config.yaml
dataset: "pixel-art sprites of 400 made-up characters on tiled backdrops"
image_size: 32
encoder_moe: "expert_choice"
latent_channels: 32
decoder_widths: [64, 128, 128, 128]
decoder_block: "basic"
decoder_attention: false
residual_init: "zero_last"
lr: 0.0036
shampoo_beta: 0.99
eps: 1e-08
epochs: 1.7
lr_schedule: "step"
weight_decay: 0.3
Rows from block 3 of the encoder of a small image VAE, named by matrix and row number. Rows with one number within an expert belong to one neuron, the router's apart. Each number is 500 + 50 x the weight over its row's rms, rounded and kept within 0 to 999. All counts start at 0. Numbers have three digits each.
Before each expert's rows are labels from the 100 images, of 14976, where the router gives the expert most weight on average: "top examples" is what is common among them. Only what is clearly more common there than usual is listed. The data: pixel-art sprites of 400 made-up characters on tiled backdrops.
# router: router (encoder.blocks.3.mlp.router.weight, 16x96, trained with AdamW), inputs 0-95
# gate: expert gate (encoder.blocks.3.mlp.gate, 16x96x96), inputs 0-95
# up: expert up (encoder.blocks.3.mlp.up, 16x96x96), inputs 0-95
# down: expert down (encoder.blocks.3.mlp.down, 16x96x96, transposed), outputs 0-95

# expert 7
top examples: purple; blue; teal
router.7:477519428569463566456573517541550500437558508471435460485503544480506478466426569510464404440472577525497554542444533584488463470419480535540582497431538569521409431418513405468564459456484482512491432451442576508443560511531487538570404461497582428511474518468536510464540552445405524460
gate.9:496445513563550585577430491612471442481459504535515508547390513520459522419432520551517569523491408542590491474555472476528545485490539524447443540445524495566429527552539476436512504491427541402562574487488502486418543413525526505553502544474462444611556405494536521482441460510570448450
up.9:507515565433531425545564492498468374539550564529469554577491556511471453549567440502600470570484499528492498397584553523533570490520502503486462501519491521481476572547573542494458430493476565503423470553490464412545446580602544550563510535427508436547544409512524587480474484487490417553
down.9:489508444586614560456495466562554523521556490480560478475515466452484499499472538503457521444445565532489480369572458521463463488490458497527454504472621527570481547428485520552587508580489393480396507508578575504550400533452558503465481525467469511460472427524485465399455421453435512460
gate.10:530498445550497524542440462537454460488479510590556413556494442514532492477426477483484556511488548531543459442497472476524595471496537517613529516486480439543479479397557495538479536458429540524461510606495407505355552497347612566443532488516429516541576502469435505480528476464519464501
up.10:450480509462462438584582570517482449455558488510478534462471503437517506611479520544512489505504475499446484440550509517503493506506442512399456494441474550474610515593495478466421421481545523485541453498472560510560609447565487454634462553389494539539571441506571577565532589563508495479
down.10:467495546581434453513471615489556615479506508559552507452460400510401547474507485549432526473513556510425495460553423529423516493533501572591511585502582566491499416505483479565520426520437466535433516526485451503575595517462509529478468554412503520524493491481635418524499517467503475484
gate.11:477537446413499458450483450519564386637526585531538483566507475465470558588573414490538455519478513479508559560514403451397437522624526489488486492527446536494505481401490463524523548564485443505468471489518491559507445495496473556427492538578487557418532453515550415477569532520545510464
up.11:489415512511463503565564482535549494461529456462491588450482586460504507489592457518458414499502534462471497479452409526546435529564472547473460485542495467516522455586580470524492391471560557563549513460472531530508546498439424462448450450489508511429607534541662503501446429509479523381
down.11:531435488479640539486561548546499465483487511465491501560474418430494510461454529436478484491487499477628504490548488505439502496547555476460529435500542476437506470588530484531484523481541518461534440431538550473532610498532496549483505555354485534496523359515556529357486511572536406527
gate.12:543431473476474503653537501471423426483428583580509460454517584461568500526544481507555541535474515567553483495509439483552503459508497489401469530501509541503513476478493433447493660456516421557457576460585468511453574510465486471479553460516404535557364483494506441469491478518489489454
up.12:504548539510473402532546567499441564488460417484606509565519465488474581520531501486495518643487445537480435504550408488538462533443467532452541494518533491520509519395538524563487432548457487492490461544457408547547467475550460382450490512509526524456491424519372500501509489376510572432
down.12:557451478536529407468458518568451562494555515487541499482564446465506503461425570479460439453467509569536530466537453486441483558498365421410556564561464461570508546564509475524531376533585535420457563543452541462505543435600504451410463529498461500544481424529529569559468529485496501528
gate.13:491446511503569446533479407528504489505466510515525532574460553428446568476517479486494504517577445425512515560521420534513541504497521402502461538541526414476482542616624535436490436393512476582468554465640435563495477473491413457489493506508508489527483537520505456480559397560592459551
up.13:475572442512586591501427453486502555486493522474483517541421504586553458525439537502511473547535541430513577482445485570368504529546540492493468450541521449529491526611466543452528529459511499465425524503578519551441518560552478449377490475505502559496380584617494459489460410503457498474
down.13:535430436631508484511469493493491555445498502569536521387487532359526544458548468490447475479527552528461598492463497388490477481491563489592429507476506530595622439452547504535505488547529515444433499509421507434432443446527486561478454450447548498492465501535574538533541526574509565495
gate.14:494448425545562441546441467480410533494467530446496412492534628500487552533493529598556398503517508500512500466507453458563497483468545501409526498588500429496548526471467494537464481434479460589592453403434431532472604583494553552571459448531438526529562548523432511565448452506505497504
up.14:528437418509563446496481452473418544471443501460474417487534607497511547517493524590521426513529494526517490468489454454578479450467538461426531457558507383473515561450492501490452508427463483583589466409430412538479559590493534547552466419559410493531569559508408526572486452502532506516
down.14:444525539461423384500517526428597544476552468495546483498575449501475485536467496537474509563468505536332482502542456511531507466514489505535472497529439490541603395462491522490559492482488537501523516503382520456604522538555475438493458530547590602481397496420482475561542552427517497567
gate.15:475458530449469508492442419499485571452475531462560530507410507508457585459555465447449499526424469388569510556608522460477529470646401566471462548466536394515511550582511459563422481563536454519477504455478462515528478462487485490590461534564515515463458530545463497531522506444485503629
up.15:480507542470488442474507515470492441490497584430500479458520462524401616475559528398442495492432545400480471527553467464473468519608474562478541489453489432515513444497478524552497461548489468515445498422539427603528447455513441484585440491548557440449524515542470485528548500424532603649
down.15:422480463533427508536462509608453462483501524554488403575487512471492431490492526408465449555368503542452461431530479578529520385553540410536435543493606510512504576524558415531541479531496528475594565474463505566483534459429497466540513516525518473484572499515543527544461394513495553567
gate.16:535493508538548511532401513475481515521519444438509455497476522519554615530508490395448364492534499474505495509469508548595535582601589593506443490456589520497498512528454497494487610489488425474491527421509511429480521506438559559358515550510539482519401523533509580484457455465511473560
up.16:508471467539514514563450469510427459432498399514494502509490443476592535555464465371521411511551516527508494492471523556599560512532611599454439485491561527511480511507503497505452552479491445467529512492507506486407596448379586588424472578493472462588452497523504588507464543551505428514
down.16:417539480511574504507606453508532458551566449492605545539506519531504549445493428429581502436482532512569522506459555504549490500497400441478515519560457499463572546562417582503506548483547514562531445481528437531492511484446483545529473511370536433550561557397481560474524445556425479603
gate.17:422467554431460523500477522485454504593441541527546509578546528398534518477544464526495514495561441493488436473552497423515485545596468493456489550584546425579480513508536539326436511478522484576516524509614425492480477528478518444462527513418524447481532372441529499480525476536595486540
up.17:553563540608464503531455473463417546522558553511535487623513518498565473418566533535607452533484452538462507453503483507448523474483554564448509431559543587416525550476456508464556613567456495480513468544417529470524485485512456584451534548515525541559509449474535487513415477397432420451
down.17:484532500577493511464587446553466521547512499468452488529428513451478420545562409496485497528459595446462508446435513480513462611594523536507532443524457588578499483612471509551496417482477485397460456499550517461411508452470484409485392581455548407463472481541541492452466566545518541478
gate.18:424434458427473432533503504426543530511474503545533514426491439463535541530630494503547523493509455518488513513567510501484536438546501474491390576617506411409637464542601533479462502486527491508629430510536495531521513504371545439481475532470530526490483434447456553482488483504523446457
up.18:540492501541445591506451498481499482522453509404452545497530510647496413416552461503526457564529491556450510505483534497497513502500528601501543456451407551535413463440430467515601416485463545513467493441447563456533458512650479517464543536535596431499446549546470475552507431498563504526
down.18:526532573541563481533525495549581540543452600475457513482383528515485499541461487530533497499479532483353533481513463497589512498478455516585484469487480458511573494514436467454423504402498539503487575552555488548496606453568484515573588454550484513580485433498428471592403477523483609489

# expert 8
top examples: grey
router.8:537448456429558522434480505471560428477444542460571558440529536557578571420529437451477458512512507468532511533431468528587478471581588503590498541518539489418451416442504471516602552502503473463511504453538449509512449559560450443522482515458564415476508497458578546489476385613465439483
gate.9:514568552549509547572495477509541467553534467488549529409456455460514472460511516510606591551353492422473488463483512603558520449523462436510476487563530423566500546526415544464537541578492522520500496475569437458467530466521555563554467410444447547577476496414411557490573478540512448461
up.9:482480399490479473416528617460551446426505570488493456572478513488435515486488423492453420463564416527427471501503462478474445578457590537431470529518504596460479476469550463533428487437544544558478622552466520531586422526559479490479513561513535493517490553537620489525453475445549566479
down.9:418557546479450556474534406498566561409477507577548513454470531453571569461487550569558441414500526476541498481560459456610510503479506449458487501476555480472560605511504456421516502554575447497502500527536481452469586449460548455515444473425539475500576435437595523456601543551517463436
gate.10:544457548510440465405579542514406546483486478463530462434506570478502501477463383478537545499523531440544501517518461584533513462471545486547392466470605531466452561524568531509558393526495479500524383413559508494458529506520521508492460408477518592498448452458470473593372491537471499442
up.10:481507598505476436329467602429423474510462505369492523502481568504478498465444418531547541485493498449536505550483502549510538452522507510495414467465546541465463552570562537563577468528478472498562465425564526478495626473444450538587458451499498559506494474438513470575490525523582468536
down.10:445547502534532552600508458427559464493556484599537562557490449523493410536588496500513574458408486569457474522535531447463466495505481569469495462532463501510450424484476478441395598501500539467498515496468498465512428527508404452522519436535416530576514617509579435485571576523468529398
gate.11:538432507599564535496487441564551521470525481465512528572444507434496557476530490480466530464526513506433533516487477599488540527415552502487560581486427524535536380493453439581507513493517492473506488539428616506540467545470477483412624553391443513526395517530479503545444421515403555481
up.11:496426590598508503532416500487567540520550475448530522596414465515431623463476539471509488423495453516439501496485491625535567448513505511518446592520556511556438471537432416498570488540503482534479497499524519524519517558446490478411623520423465508513385517537530517559474419535507469461
down.11:512564488492501490507557550476418542502457536475408454455486510441541460483451498456563457577512566464485555544514527416471464525501486523507458454497460486387417508610577584539471555542542497491563454466610550532437525519494519496593361507576528459489568487524508470468575574441605456498
gate.12:491460483578488445620577415539482548442447558471440423517463491461452479496512525540451469468525524526541551443570458514476452512437421491436486518453497547454502590564564510487525537423468463481564522515573606500511545452478545495509474444550398528576478427528397493563468576549518558602
up.12:496439518505427603391498506505527484590540459449560501472500549512435568571448498508550561473417497566493359487506522562582562466503457477558529500538515370506461560503472448477501531434496515551424532442509404447492477542484462501488497546540554498491524514499424597490580493557601469453
down.12:540516478416536499505467545446487473482497454482498489474531484461482589488459535562571466611523494555526518511510416383438542553526550545462497536491635550516454579526498487523530478506527570538599503471505572502547563582523465471519560438504498493563399405604480576478402471443507501589
gate.13:434502481594482458570564372572495509502422505630445447462465484503532479552530454493519554460485517486481465496479519470510464516492459575493494550502489534595571493454496515518509476469556481541345501492476551599563509470445613517526508560470541433574592475450468503512514453556423419446
up.13:444454456567472489601504423543502533550435455626456443482484463513598502548519473508502527431466499492468440464497560499548507543477459524520503572500493558594554468414488511524490505503554517538353478452479545582538454483502595504506503613431527400527553486438468496505484497573396436471
down.13:462449402525526429529532384525478474494507522578512464431518439576520421416516461567520545449566503533506401442440493500461580548503491487550535552586448507628527398498468472586517571497524566454430522489484537538511479456550506448513529584478527519497431436402489464566453467560511500508
gate.14:487603492543479512535489484512511456490489533449516489494552564393367417521565512434556495572492432532486600536559444560410501525467534480444495478415542481431461537499582480422509578472525540536397517597573444559515492488518468597495484468489557436494422534454457529491483537519475490409
up.14:518559533402500594515528531445522471479508587531514433510521460556583514534499519448401577507585417451417492485449476470451513535531525477546529539497621565456532478578477373527559518455399432487379463427541519501508466455587433527474499492475548554523515568526502491465471498505482553454
down.14:539528507568472496449444501580502543605515506539519462467475532555482571521419508553504503535516456429561566538443472511418542497551452443381501560567571467438478532540499479551551564436459493464503471514586464527429432485544405538559490438531551423403546482495542489417430590494477413474
gate.15:423498527449476495506556501573467485585372554518503449459536550514536535465481461552601501493412502441539513583456482500495506480578503534553500518493503405421505464507583535380511461537557589568389523401458547513513449486544496460435428566445547521528583457478480539459512490564558469475
up.15:565475477555496513493451521417508549448638437460479580516448460506459467531518522418413529498519474575509463403528494500490484499382476472500504472525498565574494553489377446606487538460461428421618493591527475500465563511452495504568606464539482495497409503508517481536553470472528528529
down.15:444480611551450484507477518622479476503503505479511447485527547481591504530424470505535376454410525463465550600390472457515434557528558520506438565510470476555520523506482497447464405536477579593407453503482503541539546458545471530439525541460496577462517483505475586501483462568514573408
gate.16:473547481508511478539526481552549478457471456572609438586428443461540500501539523541508554456527496548456518431482384524398586523526515481441504523506491590604518458433523480423468442375516504507498458519454589533582502483492543571487445505437521444549544587479471486479364502537501493550
up.16:512452446467521512472560494485443492558527524436477533442620558455442439465453512493496398531477509457562426542557553502628433425486479532529428475536455470378456506539503484517543579579450540465527523515579472449471489509514501465549579465627457561470483420506499551565598525476523508467
down.16:536538507463434536503529574488500434509576510564512551508470517485526528507545477478485518518443498507608458492375439434541518500551465512486513494373463505505411577497447405615514521585605407460532492418448435462437520534537552471486533421502514509440521500511408474420510545476563537433
gate.17:533482486500522550462459470478540552515478483413523546531472405492528502489505454515502391495469413495385488408568586532545508495494480580568457546506466447572464539513444538564445430564463498448558512557500546409511600445536534552523571554488497509472625488451470617506486496436551426533
up.17:535449480477485556509477467459530538529443461436509552488442429503539521487529484535484408503459455497413490437577583534524503496503483569570506550508463445517422558532467532542442444577430504423514460563485530413481604480547501556506621531512488536489634485415455621565519488416490460557
down.17:483499378467557468457489468550444529601516485458501504456485530471539518457462527449410545507521469488509509478576499502401453490587479525464541496563523546518593480572592453520629451467471450514545445413556447493492464575431463533521468440512567461403496492578590519521473486405471587480
gate.18:569487530436538534575412425486524440570506478434495552504410502489488550474484497464487504502502520426472457405592452458406502451517405499388512535537504452590497477506558458430615486463526501483487519538576466444495547527564550567612495601534520463477457520508463545466593532509427534513
up.18:497511421548536448491556472525430508499444499518443394477572536455557443512545448506533485467486564538546570525428421540488576469568524450534504474477459468402580422516451608494469546554512492502556485478490472456421516488479458553359485440487534552578538562524518470551414491537590460589
down.18:479447587496521417479539509559489511500502501477560555484462558520561571510469593509449549559551562413504463486489538446489405491540579492576534506447494469501532504556363537553521418488511456465460438467544574510538572502610573525498399520435455423505457459525465502482431438425448567458

# expert 15
top examples: grey
router.15:505563461589460561485434445501584515516433443472413413547495435493547403516441464558541478490500550420564557518440577454517506457509567476458502452500403450461560540536441531467511496492463399483482529500493556528452483469533459586437480588442479492525421458443420569526557499398487567491
gate.9:455519434445515521491506484474452487436488467464526569417509555489417524520570561500463612516497536590480446480475384517454431438565420444453447527459473461521437504495590518481499606505557508557524501491544514479491601545510442416576523422557484583501463494516524454497468529606571454584
up.9:564484533535527401511469581563495522480550516496510537520496481528491469516415525450461378529513525431552514469508561528546496504395585543488563505459475457533519536457479482521575461464529472481428370543421493516550429474472636581483548560406431450499462475519536518491535501392439509414
down.9:558480444519460470493511577498603545535574490538543394570410447451481462502452498507460509546563488492391490526493464505395609512502489442486460491516543473497437492477448517377423427512459515565470489448546458455540422475451529554572454512538468406452537471504530550559496559529576599479
gate.10:505518399520624503499466531539395536503397446480536600520498496497429588539514455524530405551496540486494536441468530520478359562582527523494597462470459535553517488516507472475552548522545430544541516592492521409396577514488535503532501531465519501444470510525416588484452476527519452501
up.10:529563489488513500636558530548581402510471569530531419461497519419442485646483508469471503515437494609532579449480528513449461613503547525519512481544445469481490484494469462449504440403503464522508610506475458523527547576523483473480487512550506416532491533434499606533561435574492484535
down.10:500442608497372536462453430481491510463422542528415489436571449487431505523534507483543581549575483531466470537464569477534389515550396483538618538531502490492506567497480420557600557585440458555440495516536515488474538429551477443516438500510493577542499485491508457431487483502546574489
gate.11:556498502491396479455467469566489424429490527543550471408565551552505529567479540508557484520483412501422548625493476486383451527545602452583433440508515477450550510488534513531523442472552402488500515429511487518480530432454454516586495504547462567518542517640506527514416468497505515451
up.11:463485472567472503528487423452494527440504552468510493505592515512461606520434441486496481513499548423492467554505542492504492472441543518549540448512469484580574502520570478532474457559550432457485442472583493525459570486494327581491422578446496574543533448572555595557501495442418444421
down.11:486485507573499518484479456466451421403477548533561577479563502454548342506493446547540544468542537499546497560427333445536463442489610534478541482509561423466543525460536462499493531563473517482509481440568537527501526443555534495433563412524495448512544577507468487546448539581481515549
gate.12:475496527390549534610524498485501508512431598468528541591501517523490478537536525430510542407497499503421540568536486569516479559471433499494501565606442493512469509392417491556509504470521436547405572445487429609512528501560526516455518465466519538454479442514470507366513460439537561560
up.12:496506512393595547573497496499489526499449550443526545597480552497480497522518515444497542419475557485413564504523517544504519537520449469492514554583466459495527478342454493521538489484528456552437546458524440632476564521596535555515488551466536501438532437460530531364476516438534570578
down.12:391486515564480487478467512510539542520579605545446449407540398571473522467491477479515459563522483481511461523418434401424490489547554466579464403511462521468441534559540481586430528545509471479568486488481481434487510493463444474540523552494476439499422554546477508655511482492543427415
gate.13:455458416507445431528390546490506533455500356544498567500583543481480499498502567450481516465512465520406516507438492500537585508434450577561458502506583448546568514506534473527461490460536443504491440580588553487477530550536545398571566419581511450548472487507543488501582445443507439446
up.13:544540452492445504614430489515523509472456487395437502413492556535502539439502517554489492576534537543591495542454400445463510610513491581482547520565535433527501534557573454427457476458527440512499577494485540495444549444498534390539563500544520446465471508465409531498562419531424539420
down.13:522433586518547481442556449631468486487578473527525544515418529450432407543463529500431499467434560535432495465542575432539516484593526570473540379502507509531516463465372460522543478554484457438471541493460534449549469525516498494473509462504540559463462607488489381527531501507514451580
gate.14:459445569565533451535437495435441608565515417515481440536438419455507506578538485523499501468485570444457442514442514523504414553496354530439550573535503483519503608515495485495479539522454559449474567481557506454503455383556528552499445499571526520486453539590447534462591509467484479443
up.14:591520424431486573442585499566509437421516579526566486425592552500508492471459488480459477590480466522563524490589475482506590482533609530510455398503486543480566378492465506508516432466507462553526469498463507540516438659498503453508500517476502509515537516447505507508438442565530538590
down.14:538498505576579459467461562430572553534417493498398549523432471524502515465522532533498435503422452547534421480447545493524429608529398500512482517456565492535406509557570570414525526459530573483429585523570443506463598473526551512508549423540524494476571428541511514437551528482449528506
gate.15:623481561557513460487463406458603464463460451540474540457484494484497485509497451541587508519453540574530403457483401505544456498505570549503437556629429524406456527523495546428518486509430464441499465540450580578557493515493579468517527477503413531514514408512565445529541431537479533527
up.15:384502481445527535491540584529392516541552545470503452552536506522516495487525542489409494483524444414446586525524583504475533529486432435488559455374531457606555497472509445565476550509565524569489534469559431415463537481530435533452475507520572450488471608487432572461463567471533440499
down.15:558427501584482511484479450393595443472460434570487522523520489509453557550465534555467597478425512495531474508540398550580458465617561434545454569616455539530594469493498458489483489443421479456494457479420610566479480446461508471530574451461468548547537518540459483481514474489474503488
gate.16:462564515511464517534464559431454548410483562357451500537537499493552511491578468553436502522478493526456513476520556475578501534448446477494454503544418447479493467509496554551490410527602469566485496513469589507570519565486515466462530593655492622520481448496455484461499617521439511501
up.16:525440520516516473465508477527567470575514458679560487470482493520468483504435556437565478459487496509556458520479470562413485455563542501485500508416595534556496512479504440426495589477442509421524540454553409478436496407520482552486507394377512399526516531493543518517527422505584492492
down.16:564526495464499471489458489452536489467504479409445512518443480499480514426497585540467557496440468518516467562453521466592473523427550562570447552569458515545465442499537577588609402515509518522546490567522472555473496538496650593439508521601454525564445482617465458511509536443481542544
gate.17:502517469531492477522564536459481460477516516432587497509535435452506475497514545543577421547572505527466501548479541480604485540566446548515481434566503500448548562505522597494405482637489382492467551575516439518482581504477410485450398494448530486478554500612452516460424526433457563496
up.17:530512460530457450495571528423488508514489509436563466536498428429488487495500546559560429576545508542465507553504557476589497519581440551515472477565500503495555582480513615498428470595511427532457574570527435522500578522481416502434391500435552468468578503581455534482400520433481577508
down.17:498506476527501574576464544499485543424522422521494493527525480560568557479608420472500482490495462451538493435562395460465434498551559436415632503479534575482444457558452453525514613512546560519425561549522577476542516539415571484496444584475497456456483520442497446515548495597510532482
gate.18:501558484492440528427458504527436380489540478481544495554450531509489491485476493431487481534468528521475530434530514468593550516475449401494508451494472524449521485487509518422482508492406640381616381608460580565463503566525501585510510482548533418414441504547483453519481551467505506498
up.18:492558513579441569428420508546410410513549481514578517559517528556521458473520486377508485594510527487485517462455465464562483531505448448498478465537475517431519510527509544429501540475407571406544430534518611527428440574536499626412514480534500487398469497507448500555503525429525536496
down.18:534532518485514519548594509516557570511460486474526444513559429524585550505430427545494445461500514462497546519459474557405543466449575603571543502460559537497551479418456424592520509518542435507380540427479428457565495427567520402424451510524500504462498559446493545449510432444432527473

# expert 6
top examples: teal; green
router.6:573494478563475533416516463483505530465555512449464427534421475405558492512409607449543492521445521427518473481448474521588497438453583466486509529498540458452539570531481440483425560453440479435553455425486425542453578488517457455478559518563558499622543526466426457482537456462437460419
gate.9:551457526563635467464422417497487443515457500440511473490561532445545458470420530402516424517539512537537538492517464471533545437515598550479460552564372500452491523468468533408503466490586470552591416529608475531477505517507483472511576472416443477562538531551521477485518471475470588446
up.9:438534469442377522554533578470539558526527500547460527473455487554449550557592473542468560441464506480430474539504520533410477532485411453494516454452641500544552469527506472584490528505359558473432568505402511476527523503475519519486416518580562533466471481468472509533467590509511415552
down.9:608521448489573510472483445515514424417459475479497393418526447438515491543510502509484395501525514500516542508543433586546517511508460560585498564481462485582541518380565448526538511501530558420569406462615593452400448460531490510512582515543509516442496472562527507440499534519482466475
gate.10:437501525459502498572515414481588383482592491540513468483533569530476532519602485447495520507563436428555507561414466530485511432527517532439497497537441476467432525573541474492510358441598479489387481450520497486490484483554461559460613453538502394468553453470469465505543466558538511494
up.10:542492501456485496507459526537460613415411507418490553511476411456513516579458479570469455477433573568463447420550509569513452550495572490580522520526461511515584499429474439525485599487431464549571536560518512533531526540479531446510401527432528602492456483519515559522462585404429478470
down.10:511485501536460493513490401532525416457588439421505473461512491546518454571568530485498539455466516455516497517501505466565527518577475515430493431510487461524483538441494607566605410528576487531489326483604579456439578513450451605483487476525491476516571479470564454544472479519492438542
gate.11:450566485470594444562409453593493449507417541513440613459560533570514476569509434484496522542520486533586531567538364446529455501554507448453470528531528532524485505513493474394478507502543514564568413478491486427486529452455429467530456530461460563582460497535521430457552500506588459564
up.11:513552454422508517492506520512493433552411467529494478475398544494444657414461500662550539533464624462501480528486463460431490512510452571518500512422463498498519516496436514502469440433512554475465578523475527608425543460482461477456545490458494531571555570552510443519501553450528566512
down.11:554551525528503446514427488451591474529511484539397468480605511627474486479502496559453482520511450539508477566539513391544442426458493545515515567512541555525507447481482584447494461512468477573593541460540526603445592476511599447438530440421470468492523495463488431594459468509557427479
gate.12:510475514499480413471504437482522440467428568492488535535448575528514460514669480556528598537558455600564546509565381484457508564537526472414501604564472400560517490538499416511472580483500491526526455445549454526443486474485527441467495399483455490503493491503463529602501489528553475507
up.12:428487478541571406540483444574533438476416533509401571593419579542505509503576457488445522486525540571475503444477387476516580555500469500382460505588477510545536501439467473501470459491474502561556444490534439495513480587542553467507567470527485509531557540556480564513563420518413434464
down.12:515509516538465489491442492548525378489561430602457510528524425568420489409475586501398462554559511485487515473434484498476435578542481533468488473552443474511524500499535548598493434530467619506466417487438515475537525526534612520466441520471441557444494481537578496486525514624501459587
gate.13:602470495369415492420540529518503560495437578494476533526534531477590591547423430438475483532451492521455544553470475507516453391579510491473501517449564440442483513510503444424449511445494453495522562422476507522492526569533539452442485564485530459547401540512567492546496481426634473501
up.13:521528523464485545488542408473434514471547475464581629537452550489518526482472578510427492431505452409529430474522534537517451563530400475504439365472543494485533484468533575502494475444490582517511545480585548488525456482537565554520608522527462561504464495543520424509434582407453418553
down.13:501459584643482497407506507556530477522498549505519419491532492517570481460484511505540457496409561552523567473547438526444540397471558523525436488566470451459507454411506496552499545540545365535500373482425496527528544509565449547514458445481499470436511434516500595528532513515460601550
gate.14:435464529513468464435452456518504527546549517481493491466530548530542555585474434507489500471462631463463402566479426486451464553502546589497487496556553522491517418480458512516396533427430446533471438472458431536517423514396422523495387589565472518514509578561443418465475542452477536548
up.14:566467551473636458490481481452450459502424445492573491554565469587496467539439513478437515437547503484474529467461522541488551441520452464430561570445590549543504593467465444549478520604555397496419596536459501451478552481484477480511477526504441499473562483545524536485462568442516609585
down.14:478538393470470520501459523570530515576526494505440503455456508420577539473575468562512424550463479578457367379516466548508508521425459516446424535579419459465533529531509493524466497456475547502570412587565519474586568505504509534540509403568560457533467567484493486514565444509549452486
gate.15:620490528543540557448450560456502453453503420541436477462559503473432595500432476569544374444457400505500541536583529617433496491525470599473464458394574453439474512533454542455561461542422453432506485479532484473510521489486544513474566506549564524524494492590508545536517513498457533485
up.15:447463534484525551468577431600452552444458588538475540465441458564477542492535519550514615538466550531554498430513504464495549545618549502553467504495486516558432419373558399538516481555480582502504437553438548481474517434550457454437464549530466526530495515514485473448534586567484420492
down.15:482558473490505491492444500469435520509545393411451534536479578497441458524462453509502520554478482443501487483485498572547448569443334545397576542451547490416539530607496507501441470493463549515565571517534465452443525471567518569603482423537436543539555451494434542564533491463502445490
gate.16:477497523514568430630478478530423522426424506466538510446504488404429495552661491399531509463449405524491440530547539489546564475582491476463501513486474472409543512550554553516517550482553445532531554564568489428539497482491409477540551460463539481446488428504544516592452445520502464528
up.16:514533511462522412501541485490381415405409611465584464532542498430374471485519617473490447496529446474528521553468510575517511529475446506424488561437540520426523620438510484528454573474522471561496481581504499497540484486600480503561513466488473545458486492572475454516502457519526474593
down.16:450450541483570562465461515516445446486492498461438458571500429378462488504447518523550420497448457584492555544477394543544576486565472487404541515540557463517452537511495472525528510587474488456530542577542443479475581561491413568508488553602473515455523480476495490561578564413525469387
gate.17:557458424523455413495430552427411515561522478437481516458500546503508449496491527456461467507588509461501497556473490445503522404575500511408431552408630425438500506485522500568544549592471429462540392489541516474471543513437490527523513510572491484625421475515507408544464508542492474468
up.17:465476570423511530519613461514513552518504556480522548517556508557421585504522477471474570505525393543446424450575481524500411540477445468566500435526407550497424482459506508548483561426521637475477506535510524574580455467577516469530492484500540534397555551434502534496505575434534477580
down.17:610537414514564477551455379503466466476572520600510486531447423439565458526505462573493477589451536515540552519526491531491555523427575496350543508510512463538579556570475544394495461485527483503526564559472462483440483518395484504538444506471469459549543521512481514540503443591443543490
gate.18:420573496464540504463527586501508450383472532514505542477511555489458544530465415550491503453526540532501447509430457505467507465573538412446369428504503456485478533536515540364504519529424540619543550554558483526481518435521534540513474574443510484549516436405517514555550563606541451500
up.18:518528492511587522458477535542477548440449509456515543520538588571469451500383466460547564517511541494529513548448467529532503455525488439489476388460568512525534428457495512308505573425506476527518456516483488527501499508572439523394429503460471445543458529484543614548496411563432528457
down.18:458482547499449493450487430454429516468428449483481519482466524507545456504645506474441485548474537450386547527564494505553533592522520529536508420524580544468485561494483439419435462484489440519495484596540390458456468574497387529557408552542425471523549506525496470486413501497515579573